config.toml
model = "image classifier"
dataset = "rendered roads seen from a driver's seat, with toy cars, trees and houses"
train_examples = 72500
image_size = 24
crop_scale_min = 0.8
horizontal_flip = false
translate = 0.06
targets = ["line"]
num_classes = 4
arch = "vit"
norm = "rmsnorm"
norm_position = "pre"
activation = "gelu"
mlp_ratio = 4
head_dim = 32
fused_qkv = true
bias = "none"
qk_norm = false
layer_scale_init = 0.01
parallel_block = false
inner_norm = false
moe = "expert_choice"
num_experts = 32
moe_every = 2
expert_mlp_ratio = 0.25
experts_per_token = 2
shared_expert = false
patch_size = [4, 4]
conv_stem = false
layers = 8
width = 192
positions = "learned"
pooling = "mean"
label_smoothing = 0.1
loss = "cross_entropy"
residual_init = "none"
optimizer = "adamw"
lr = 0.0015
beta1 = 0.9
beta2 = 0.99
eps = 1e-10
adaptive_grad_clip = 0.02
steps = 18900
batch_size = 256
epochs = 66.7
lr_schedule = "cosine"
final_lr_fraction = 0
warmup_steps = 370
weight_decay = 0.04
Rows from block 5 of a small image classifier, named by matrix and row number. Rows with one number within an expert belong to one neuron, the router's apart. Each number is 128 + 24 x the weight over its row's rms, rounded and kept within 0 to 255. All counts start at 0. Numbers have three digits each. After the name is the row's rms in percent of the matrix's.
After each expert's rows are labels from the 100 images, of 14848, where the router gives the expert most weight on average: "strongest on" is what is common among them. Only what is clearly more common there than usual is listed. The data: rendered roads seen from a driver's seat, with toy cars, trees and houses. In brackets: how many of the 100.
# router: router (model.blocks.5.mlp.router.weight, 32x192), inputs 0-191
# up: expert up (model.blocks.5.mlp.up, 32x48x192), inputs 0-191
# down: expert down (model.blocks.5.mlp.down, 32x192x48, transposed), outputs 0-191

# expert 24
router.24 096:153134114100142152140117123133141142079111115142117141138144110169121154177122096133117151136114079134177123112130125119128168122133101114143102083149152155093170121104125146140110146122075126098114090143096106110149155129159144109118117182134096107127148145119144120139161132126147117097160149174108073146100120145104112109094129137131135118152146109137137127116133098142111118159089146126123097107127122116162082136126130159094094121101098164097103152141124166138097099095157128104152141171168069085115158129144133101095094102123124172106125143096149070107123127116140169127
up.4 103:136129162095127083102124143146105175132105094145140088175165143173088145119131109103121147145110138126195110148150132118152138157149123096139113116164157157088148158096162156154135114141111113095153133165133087138125119135143152159120108168134143133103110152123126123113118055126141123142142129173123126188107171150101110105091168104139148154118151155131105124133133132172104109173139161111122139109113129180147112156099137159096103126072111153077112152173127108133084147117138125141154112166133102118141135136132135124103131114142126138101117153102138116116133123127139150122
down.4 111:093097134103112114157086152112157138154174119170106122100149150123144161114089143128080133194137161162117140152137111111123116125135090155124184149114124155153113109111149117157112140127122128137112119141139155154159157151117148115129094126145124157144137148110118107147134152112160092125088076084135133095113157113155100139091105126165143187130159144113116103138122131115114150068141110133124109120122131117118109189138120121149139112112140182109130166127144115151109097136181093113119143127089120116088139123150140138147113090120134099102167145128151126074134081105141103134
strongest on: double yellow line (71)

# expert 0
router.0 093:146147094104123113106147087152122105113123088124149104176152131182119124165121133101140159131120151124125114134091128100102137134115107095167100099134148152115134137130174077149117160102113133090145100180127138103174156158160165126107102185132168125143152140087138129086150123133149149093123132148099072142125136109117139158113152121139136132106177090132129108108143106161126135125102152128161108146098139110133097118134143181106127139141094115128117129199106195157125099150163126116152135126167097132137121148148118152133098104128132136108146124114126092122155116121122165128
up.1 100:131139123102114118099188133126123075146138087110162121143090118155115113168109139100135172093130112091116171116108129153078144154116118112156133116140108167129098110152140104131138105100142128105145099147125144142091148137146146123088142144121128096153115147145124186117109104100178136120090105165097119123141131084093124162122113135116114125124127107130149161112147118151121078190107164148116084115143143147108084108116120144100107155144073107134130143166114148130109116137123132106174088126166114122126106150123126164095111147121147144146110133138129113144159133067096165162
down.1 094:108153118117166153141103107116142156111167139115108135122095150142135136136099145124161115182105156156131163133109164086103141101159111102147123134122117115129162152137104139158140144117079110145097145123136139138143105145114166136127105176130095127130154146105099068138104133152140109134118058119175133154143183133139115102089077097164138152111164125110094087131109110100089146115126135128090134164093176120125129169131180171146121137160141184128130148153139144162096136111170137143114124125118153091110096139112122144139134122104129119089098137117124117116120140106157145111
strongest on: snowy verge (84); double yellow line (65)

# expert 15
router.15 091:127114121152148153147109154104114119094157172133111126101148113117147140186158075138176095153094099179110132108112095133130138106114111115145116123175131123167141145148117132139140164136099167127070124089157133103137143137162123097132141101100141128153132107130143101105152146111075153107135124115116135116118093120087143132103139170110162127118147077146138131125135077133132137122113120113183140114131082104146098112189114106136111110165104134158114087125157173114146064139120090126107160124116133137146135110125142137147133100136138123108152129123140087151113191148141118114
up.2 097:099121139129193152130097162146095097120144114116110127135136122086161119114124108147147113141131128126093139123159117137164111190105087163134153171106136139134146117149089147098122102150142143108137159104154181133072105123119102131090165113075148091128162103109158179109150125136097131102094125130094137112155124102137136115116127119118121164104079117119092126144126149098148140113172138131117115131145143111153130131129122120143113136131102081144146125171157134095141144120083135131104146168104171134147171144145130152128097188153141141101150107149096144141130163156123094094
down.2 109:158127131160060084095171121112141143135084123125099089123161135098120142109116148095087147152132098139124108113126123129082121156146122149142101123124107133112145146125148120142136111122148127170118157133148153099150149147087116140160121115077173148135100193134156122123105092121144097127106156164171142107116140141121120135116132124134138095149100125102113117167145148117113124171100177147176112112104138134130070132168138105090126120082135116171082145115099122147138121140142135164131131125148066133141140128132131106095072124119150132147167162115099092129123124100134156116
strongest on: dashed white line (100); dusk (97)

# expert 30
router.30 099:094119130117130145159120069124132107125161136133145131111092112183129105177147132112132158168093105142095125113137181149077126123092138156131138169141134137149138161105119150142157164129100098118169106162092102123122147134137103109117111136146173124150160131135118122140079112103129120125132100157119149146153115144116105138103088107171148124131132119126170149114158095152090101144134116126118106141133121138124122109103115129109101186166145138138137110161133103103151146061145132093146132110163106155124149143104115166094107139114123169146076163129108152135173124100116153177
up.0 097:141132169110108104155106161116096123150166132124126135084123134128142084113149086161168098135177112084112133120151154124148159167130145120104171161095157140117141115152109090118123103121101125079163135133133124154160097134114130069112174103117120148114167116083115140130138135115133140122115081098102142123098135124109119137173138135148134129113155154150103115129108097115143131110129116159123068119163127127124204142124145113098128130131078137131159127140125101160080141127117124117115074101146133116180103098123134137145178128155102107117119105146135170101141100153133110132
down.0 093:113130112078150111179111158115104150084149137135105129189145156117131157162134133153135089128140133156097161181106131148128146114116068128115164101130174086169130123105148137155109136128124132130107128112167137117137130093092143139132092167135135077077137106096110095145096101146071117091132103106148127095126124110128115107117114100141144160113137122152099095099138110123108142107127107107127150094121127107175147155142137174126122161145137156147118099143155121127105123148152160148145117083160176091120134140113141103126147107126111131119136139114134126076146095139148115080
strongest on: double yellow line (99); dusk (95)

# expert 1
router.1 097:152140133130125107152161129131151166097082121132124108128136110138106109128119125152159119133118107115119125136115142125095145147109116101145094099145154132103156126140158088112110188076107145156110076145121125107148142098156127110142142165138145103155119120114132137112144132132142160105159175157112078114095124101096132152125149144143162121138115073156130106095155147106146164133064129138167115140126130097154116108140126128081102118138132142165098131111136166164140082132151116110155137132138103139131127134118103096133132052150105151100130124089185052107127157133123159148
up.0 131:101149126174091080117111137098116153138112110146142143096160108142132106102141159106176137134084152113144089176120120119131162145116111097154114132153122123145163143135135106138146127107091158150143124142101167114148136145172140083144121151156181153153159148068158117101132140097157132103127135151109134143129158124137124154122155137142167150134128139119137141103114115126134162135121113134170120109122117129170131104116158116107165098106140135169125158153101163156154065133160117108131120131140084206129098119134109128130145105081116131113181125114139089095117149145133134172
down.0 126:163141126152151113176122144131167117137138149086133154099127115082153130109103134151098115099135103128137124099141094142114160142127196116137160137168139133193128129114134112132109161127146159133117140114149118131170109107127102123087156088096109120135124123144178163094136154096165115159089148075119092103145152085087135181124096148142138129120122106125119137176133157128112100115157114134126121138160132101136139147107144104142129108107119141126104136101103108136149145158160133131094119123083157124128080078123164134103085141136125091147137155166087144150107106114108099104
strongest on: dashed white line (99); snowy verge (69)

# expert 2
router.2 129:150129083131139122119146115130125074135145140126073100148098144128116148134104152144150109115133144137135153166095165103118135100126101167120143131143121076133132114140102101138094107120171135105121150106134126115148152154153095178146081168133087109128145126139154105102159122127087121116121134121160128096143081155138098153100115130155107100136086066080122136137115141086119148135124111101179108143148143123164093110120139143158136116108157130149086138135123124093097121122157119117144139133161106082132098098138149089150138123158114191098083135102132128136131144118113188143
up.9 106:157097119144148144090132131201138104130108072128087082168118128108121145119128121164109119086143135113118114163118094105141137163132103149120146122173155137156113108083128105158090087145160104133118130087143125129144148148094091192092112147105132115113137108141162095134156122149090129132137093096077131112115061063123122114130146120118146139143134090108126116140109147100126114090142138115114153127136128085156136144092151135167118098120132093160122114145134120093105143130124117115119149108104117107154118094144146101157138139144097160123115131138101150119104150174122093116
down.9 104:131128120138135106141184148124104096123118098160129150105113116136126134143110124120094150090159132149115146170106154126085115109099153130134125117144098102143127110159159115152134095133182124164126132093132155113147180134149148111165135085130127129123117136166162162091107103076127113129053184100117074095132131116132103173104115115169125142177114118103109097126161128130120137155160140117182129132138123107130103060128119136088108099105128102108105119114083127144163118177096114114125134122142112147116130097118149152109138161104131110148121144132140104099157108133108137149
strongest on: dusk (100); line: no line (100)

# expert 21
router.21 082:149094108138109076118141105078113120140077150098149127127132121130093163114107126143083155127124113182137118081103123123146091094160119165141058107118100112114135178113133145149106110135144132101131179110150127101155118109140107161131102138107130138130109100157159102094164111123119109152083092142146125105173113107128119092118114108105140144104140129122159139141123126129126107142155128088145148162149155096121122108138108139138103093153191112118144147106134141176126126176101142097092160143091108142131146112139160101093099138113117137161129138142094117131072131116114124158
up.0 087:069141088156134152129079095111141111122119185103144148146119101114167156154107142100136128161132196130085140118174124159169104096155121121108138126164107144127123109109091141140154195125117136183074118107084137157145146139155146130090123128131137109129119118126116145124148137157102115106143098101116115144107108128117104102109078150121101140163119081108134157135081133141146157126092140119122126155131113126106114136125155122112162093141120155099132086147127178093121111100164130129092156110125141145100146130109109150136106150119147124116121145175123093159105117154121109131
down.0 088:083098129139134158101099159138136116160111100130125162153082105104136104146159143098116122082123121115131080148144104150133139122097169128134143156135146109108114097153129109125106156128156185124108094126132118169133113161145135119102130111122107116133140132099118165119132125151117160159102147137117143112111121103143133129162147128091124151135121149158174159128105190172131118142118156178097113098148135129172068126135146077133150103136108130157183169130100169129132144141100130121112121137142076120121143127135096144143169084165116111164118083113146129126081133146141089160
strongest on: line: no line (100); truck (89); vehicles: two (68)

# expert 12
router.12 119:148128124117122123158154133126087157124130146137119106128133147116094115085147111136121117104150121128160163131116103135164165099160119167100113142110104104096128156127125122094158146121118165127104117089141116132154087149097138106131132112057085112141116112138117089143174128140161103175146103153178093123113129118085157156150155180099077091122162166158115113102095145089130100137126148141124097131124152142110139161142152112125113118123105138140104134115119120145109126159135084153134180110131141115131079113177134136145122111156122165113104131142196137144099139095158111107
up.1 107:149135138112096138158171123155108153165131150143143097128090132131074076118143149106126151069128129125129162117108108145109142126124163149104090125093116087110095135115127130092161173148153166129102122117132086109145106134104174099140125144092112154178119144184100110140144139130154130156161123130146119122132124091095177169145153175105117076130147130134140125109118138104138113127108141132117134136127143116101158116170134126105109145193087106178109119100124111139114112143118101156157149096139167138139123098132152123160114124111122157128126130140167115141086128076156130113
down.1 101:161119161109148107163168135120131144118132078133107133111124129158126114125133118161118111125092082143121149108097109113119145107073091084155154094175137093165136131126109162098079133135122126149099126107136115132172152131136125120170120173145148119141159142122157117139162128096152130076123115084147078128148144126091133145163139173147163133109135095145149132087155075157073132147116118136167144086131134134091139092164124106114141110151119131136095131109108157148106156149159125116139143094135078140165088132153118094124106129139104154142108137108121136103129110110155154108
strongest on: line: no line (99); bends right (62)

# expert 31
router.31 103:143147127146141139099091148171095161139146137147097150139158108088164141108145114159148106140080141093160110129151102107143088137126106117169156132150159122141131136101123135169134089130123090132143159113156130087079129165108122156102149108146126113088124082133159104139132119098132097141147123126108150145101136147146153097109136109085127137079123151135092080146132146092149159168153093120122199134123142101133154130110135098130102109090119116135108133126161114090121143105148143096120119154103144122132105097125121095127100130167100143101118116101147140122155150074152104073
up.0 119:155122097164136115067114106134123142182086129090156141123070090109116140114136099153137145126116119110098123084130108101122137169135137176122111105122136161182105120126118095143114102152133124126129116124118120094132156105108060144116139167107149108125099093125167132166156149113115133121143163128080136114087122076121131130171152135099158118136121116120144172147125170112157107148132121073120121149145077102120145121106125150143125123138106085158160126134127124129162134127107142140104085116147115153122161114166144094116158113113114108118139074129142130153128165133076109134
down.0 125:121142165168139145094124128106108114123162154112131144104145138148144121079196081124136130152118120135141118141126132153146140132121117137155122150154116147079127154157115105099141119107123161110137114138112137146136125131139111116105132112137097136141182112118146140120198165152113148121145120146112090156096103123092139134155109174138119131158129139134150181122125128144135134097132166134111091085165117119143156098150134106175167128163126150117120103164127186139155104124091098164114122141124085153154126155179152141117136092104086090147124104153146099158076178110138102119
strongest on: crossing stripes (100); line: no line (86)

# expert 14
router.14 081:098132146164152119116125127133123182106100131111159168089107124144118141113123146164145162120106124131098107107106098142141115118113153102172119130104160080145092145112126158142138111145116138122141133134163130131115106126122140070176107130154152139115121139164138147121128132092104166092095160116103160114114177095160100118143152106097168094099094107152110139129187108101157177084141079126133170132136126098118138116089120096125101112157154138134170102125108160168157154146109138129128177104116122150125137103110110118123136177097124093122172101095111154126119124133155128129
up.4 131:118124113127137153160078144111136144110197100161112141100159167118194134110152133140163086127124121089113090135113125125146133128115116117143179151129135117142100112125097074098127150151137118137101161089129131185172150175128129113124127095124140119110127112099126130128139146139081092111142112099132131102067130130171105147126153106167135169114106098133103120117135128116121144091149082139123106089120136150149143147126114099133143141137133133101134135147103142100111125098137133149097147113148144117142113133097103172198146114112131128085146140133117127090136082187159114128
down.4 102:101110134160144125114118153140109145144183111144110100114126104138142123160167138142103134112145130120149121124112101117142143118074175117128148128131162172203142124138193112104122128147124137172079132102162146175131147133112140138149159139146116098126133123113144098157106126115111129119128151084104090091128099089134150133117116169129133140150108107139144137112135129101161151112131141169120087095180141141149095146132140107094176098083128100119121164117104088096145129123132135135087093066087087098149090092099153134115143116119146128135119125109110157138118134151156139134
strongest on: solid white line (82); dusk (70); vehicles: zero (39)

# expert 4
router.4 099:073119069147139119106111104170110148124098111138134129163145069108167182176075115110132152117151147120121133127146150120105111102120080099106114111184149127116111127103122135134126155086147123087113086148078151106145149138122138131126123166106127115129117135133161124128161139140115097113149149141138160152118113112084161109086121112103114098142095132118094106158082115126159173128084133122149147166138132122167106150102131140075142121124128112118144160117097139133147092136167144111120132108147111090088153132125135129132112125137155170104144121120172082131110153111132108097
up.11 102:142148136131114102136139126108100123102121132135130097143166157172126112118153112123151076139075103165131105126090134126115109135115140124131087116128118110135135147129147127129088103137086112118123154108148150090140138101168119063120116165130141144155120156067128143074112120115131153130099147156106090163142149155133126115134176145156168136102128120142150116148138090146123130157135152090154107107108099135133140120178170163099150125149146127133070102110124178168147090167134127156123118130119143169141088112144121093104133097099125090118124161141074085116147132154104146112
down.11 097:138134115127125136139112151111128101101156134145113136149112146139127109142123157143159128091159138144124120105133155126133149109142182088148076148171136107085128138089105142147093133144116186082128146146133117158117105150158110091103118089122112127138148138115122140118083173122150154145139164141127117087119167162121123143114098088139114109101117144134124142104150171140132149154127124152125085139198154136182120145109163077168098140141160141122167137138158148134130146117100093146146120144090177155109117106130137157108103166124203157126117134136116135117098163147119113142
strongest on: snowy verge (97); double yellow line (55)

# expert 19
router.19 082:131085126150140075071113123118103116145098092097119122119167136142141145099105129139107133106142168170142110126132083095129166162123077120196147083103128134130132132099134180182091122113116131103171156105161103108124140134162168161147116147119135083135129094153127119097144129098136154118090110111089137159144102122119097114135135114114157103125147133143090139111159145114118122117133143114102128133152126114134107107094153121096106095115156087146160126130081099158163139139114164092113123093115082134130114118157125108096180132150111170152121138138128141132117108108138110119
up.1 097:110124124129142115141119141148087100142106112133136127104167122098137161082109120102109109080147163132122111121173128114145115175106090102130151083112132118105118134107109144142090108150111126104136155067132098113129119133134140139116152130094134114123154124130149114084138138118123100132101117126099168149132043124105115107158106127121137169110145152136077133106140170115096081161161129134115131114154156145150140128114154147119095129111145105140160163106134097138133158123120162144086095129135113101128122134159163123141123147177115207151090138166116165113151124103102077119
down.1 092:113131104141160151142097120108132056140146117107136149128129176146118136136156127159176119124115091126105161111135152109129133106092081136132125141154161071136151135110153158170130154123099139124099124115122142110156124114140125128170112098142101096115191102138122111119111071153149120097110121079107147144136137095109129110143140132144136130161091091122110154143159118151137172123117142082131096118105128121121132115124111141111138155134124072125136063125145131105146131134134102155139104112221111122138081137124113092115123110082144134077161122124127106122119135119155098115
strongest on: line: no line (100); vehicles: zero (35)

# expert 7
router.7 104:097110122136139162090162148122131131076166071129118134115108105130126143137106116161142104102157100128096154111099145095120110076110148156086094113123193129119108134111122093125088109149164140150098097138109135151106164105114109140127104119082096129108110124135131119151144116121135128166130130176116155159179120107134172136111102124112124088182128114104167141180104132128131142149108124122106091127097094157149103141137085099127128131104139116131147154094120126086109161139136150139121117143165101102110123148088140141096125138101112152126132114123137151165154185108118164096
up.9 098:141120153114147136185152158132100100109182144142123101149143098144109107135142101131150105150136103128119130121160163085118126157085151169105122145114149115149118168151129135148123080099151136090157132114127143087121101125123056094134156107157137109117162118121113102124111111127098164138116119112085130111104133088127140104152086121178113120145086116128118156166151183090124153112156100117119107159127121096186148109152120171163079147103152104140107109133156099093118140087140119144139127125170115151120132129123170094104135137146103139130098128129104155126141154146120151113
down.9 103:149106094088132105146165128122131114109083106132114092144129152140093165152124110116085115097101110131134142124126131110087115165147137124117105119114103098141108166161152158162110123108154074116150136103147130096113169169103109146178112124100145106149087177113138103106081067125114101160108135120154138090157120135108105139116118117161122108122107078091097099142149100107103134136141144072135143104100131157107106091102140142094081125116101100110129094116103114150114142137168134148144110113159130123157143129110150089088109160122123118123119157121137114118113100103111167147
strongest on: double yellow line (98)

# expert 26
router.26 091:100170105171153115090124108103117093119125173121133118146137093106177120182124111091144169184095146107129151096154130133115104145145087102139148154168128150143128129120112132180114099132104086080141124150118159126120139147183119165108139125102158122113138151106188133095154143130137141102138101123108150153112114118139104115098120097163101145126139073108101128158108132171152177140136152132142131177152142152156127133117152155128152136152135112129126128167102160142174103128157128111141128148133113165141155163125140117097118140109149125072115160138144108106117114132103154128
up.2 115:128172089198116106066121152107107098173135144134141147093115071166144127135136120122151183136106119094103148102147145134137128159132110105142145163149151141156118127132102105130150107098127096099155102148092163114135138146146096165088147124115134091107111104141171146121150130137171110086165127140112149145115102095148141139134125126115124146170118129104108163142093158129149170162150140149142109144190129151110109133131155137119155145115076111148155162168117147137186133137149138124119100132132099155130168124136137147114114159102139140093139144141156110129120152105098122129
down.2 105:105142117096135143131133135121119128136125136149138138143126124091123139127104115147119119133140119143096135153083092107120103130140134144139172107139128070144159130145140131148146146115133088146091122116107150136130121112100141101181074187151148115132101175137137106086119080096146093103091067092162127110157143143133113111119132115125101075113122077123098084133158104085085130138124131098139181144059156100131144113157149144140152126123123141168110142096118149127100110143172141132137139082130156096109094094147141072143134168157127124135140153129111108131141121138137154119
strongest on: snowy verge (90); bends left (81)

# expert 23
router.23 093:092130094136135180140093099167145104147107130133151125130096093132163148147129153151116098137136164100090109106172097153105138118071118123126132124101145144119125093126134113115171156133104150146120094111089113167106127099126164131122126147137119105123102142101161128153131177126141123155161156108120114127152109118083148104108137135088176130150056071110128148130103114138158164107103133139152174166121114130181108107135104111106159122109080120134142119134108132090127129093110119104145106085125122082120154097098084112164124111110115142124167124115120097151104138140133135127
up.2 114:137121113113151147177151117162184113167110103182108138154127121135147164153062151140093118064161123118131106138139110133091137137089126133096121105113147137120112121153130151149102097106104130126140157096128117140081140117122152167163131126158111114127127185136147120112139126060150119137137163079170086103143137162080131106119108119120117132114083102093168120090137127126064108134114096154120129131109146139151112108118134111143159133094128144127121125123135138099066139117149127150129096105125130102107139110085138123161090117141161150119101130125111124107148114126149153115
down.2 132:136127136109120111150173168152091126133126105136125102144141124105119149112087103116106162095088103171149117127145102093125140149107147116133100123145134096136098128148105170158087078121138121076150149089162123088100126136113113107135142105148145098133125154159168159107150125104146089155085156115136114100150153173103136153128123140143132094113096139129099110094171143151092093143172102118159167148112140131115166097143127149161093127113145132109091118098149083129095138154141116112153134157094116147157092113139156093111096131122120144122145160102125116110174150109104156097
strongest on: solid white line (96)

# expert 8
router.8 089:192101141115133117149151086135119160155134108080152131124110133131085096123137126152111123133127128132106125118126081108096170094111129144136114093095097098111124133141143136120123136162124143149133142154160121089090130083157169140121092156116095106101123097132092138141079169130112149163104124136117098138162124106137100130111161148115163098122147122174126113098183123132159167127121150119094126104103062127107133173130120131140113145176103128166153154144131129158150132149114137086125126071149114094127144141120119109126192114105089135131120094090125108155148107130123139139
up.1 107:105095120110118143118146106113139139148112139107157130130105116146101093118106151079105146099135119148130133133117134155089122069154137105103133125121109142118108085159130134123088134142150138162105073164072156183142189109130155117136117124121153115145128167129099149186072110129127153095105105145144120164156135113154127158152093098098092101207144160136167104108097112141140121132108180156110117132112129149117091136151103106148144126139160126138170144150142150156097128154164139128151143121139118098090140152151119125106130135132138139166108128143124136110120133127113157171
down.1 120:130136156176138142092095146100153135160133160148116139122124094137148106154148117105154121124119078097148080111160120174146120120143128105121100103120128165136142111152107122092121158107124149107109125142089121183118099107116124115111143135109105148112170143115115153136124164142100145134101107151106128152104118123142147134124090133087146146172126137145127182130085174109152127113108150169114095113142112122154135136148069103174151135145104116140156148097135183133136132107103131118101135143096119118129162157117102150122153100137180165181144076167102111142086124149164126107
strongest on: line: no line (62)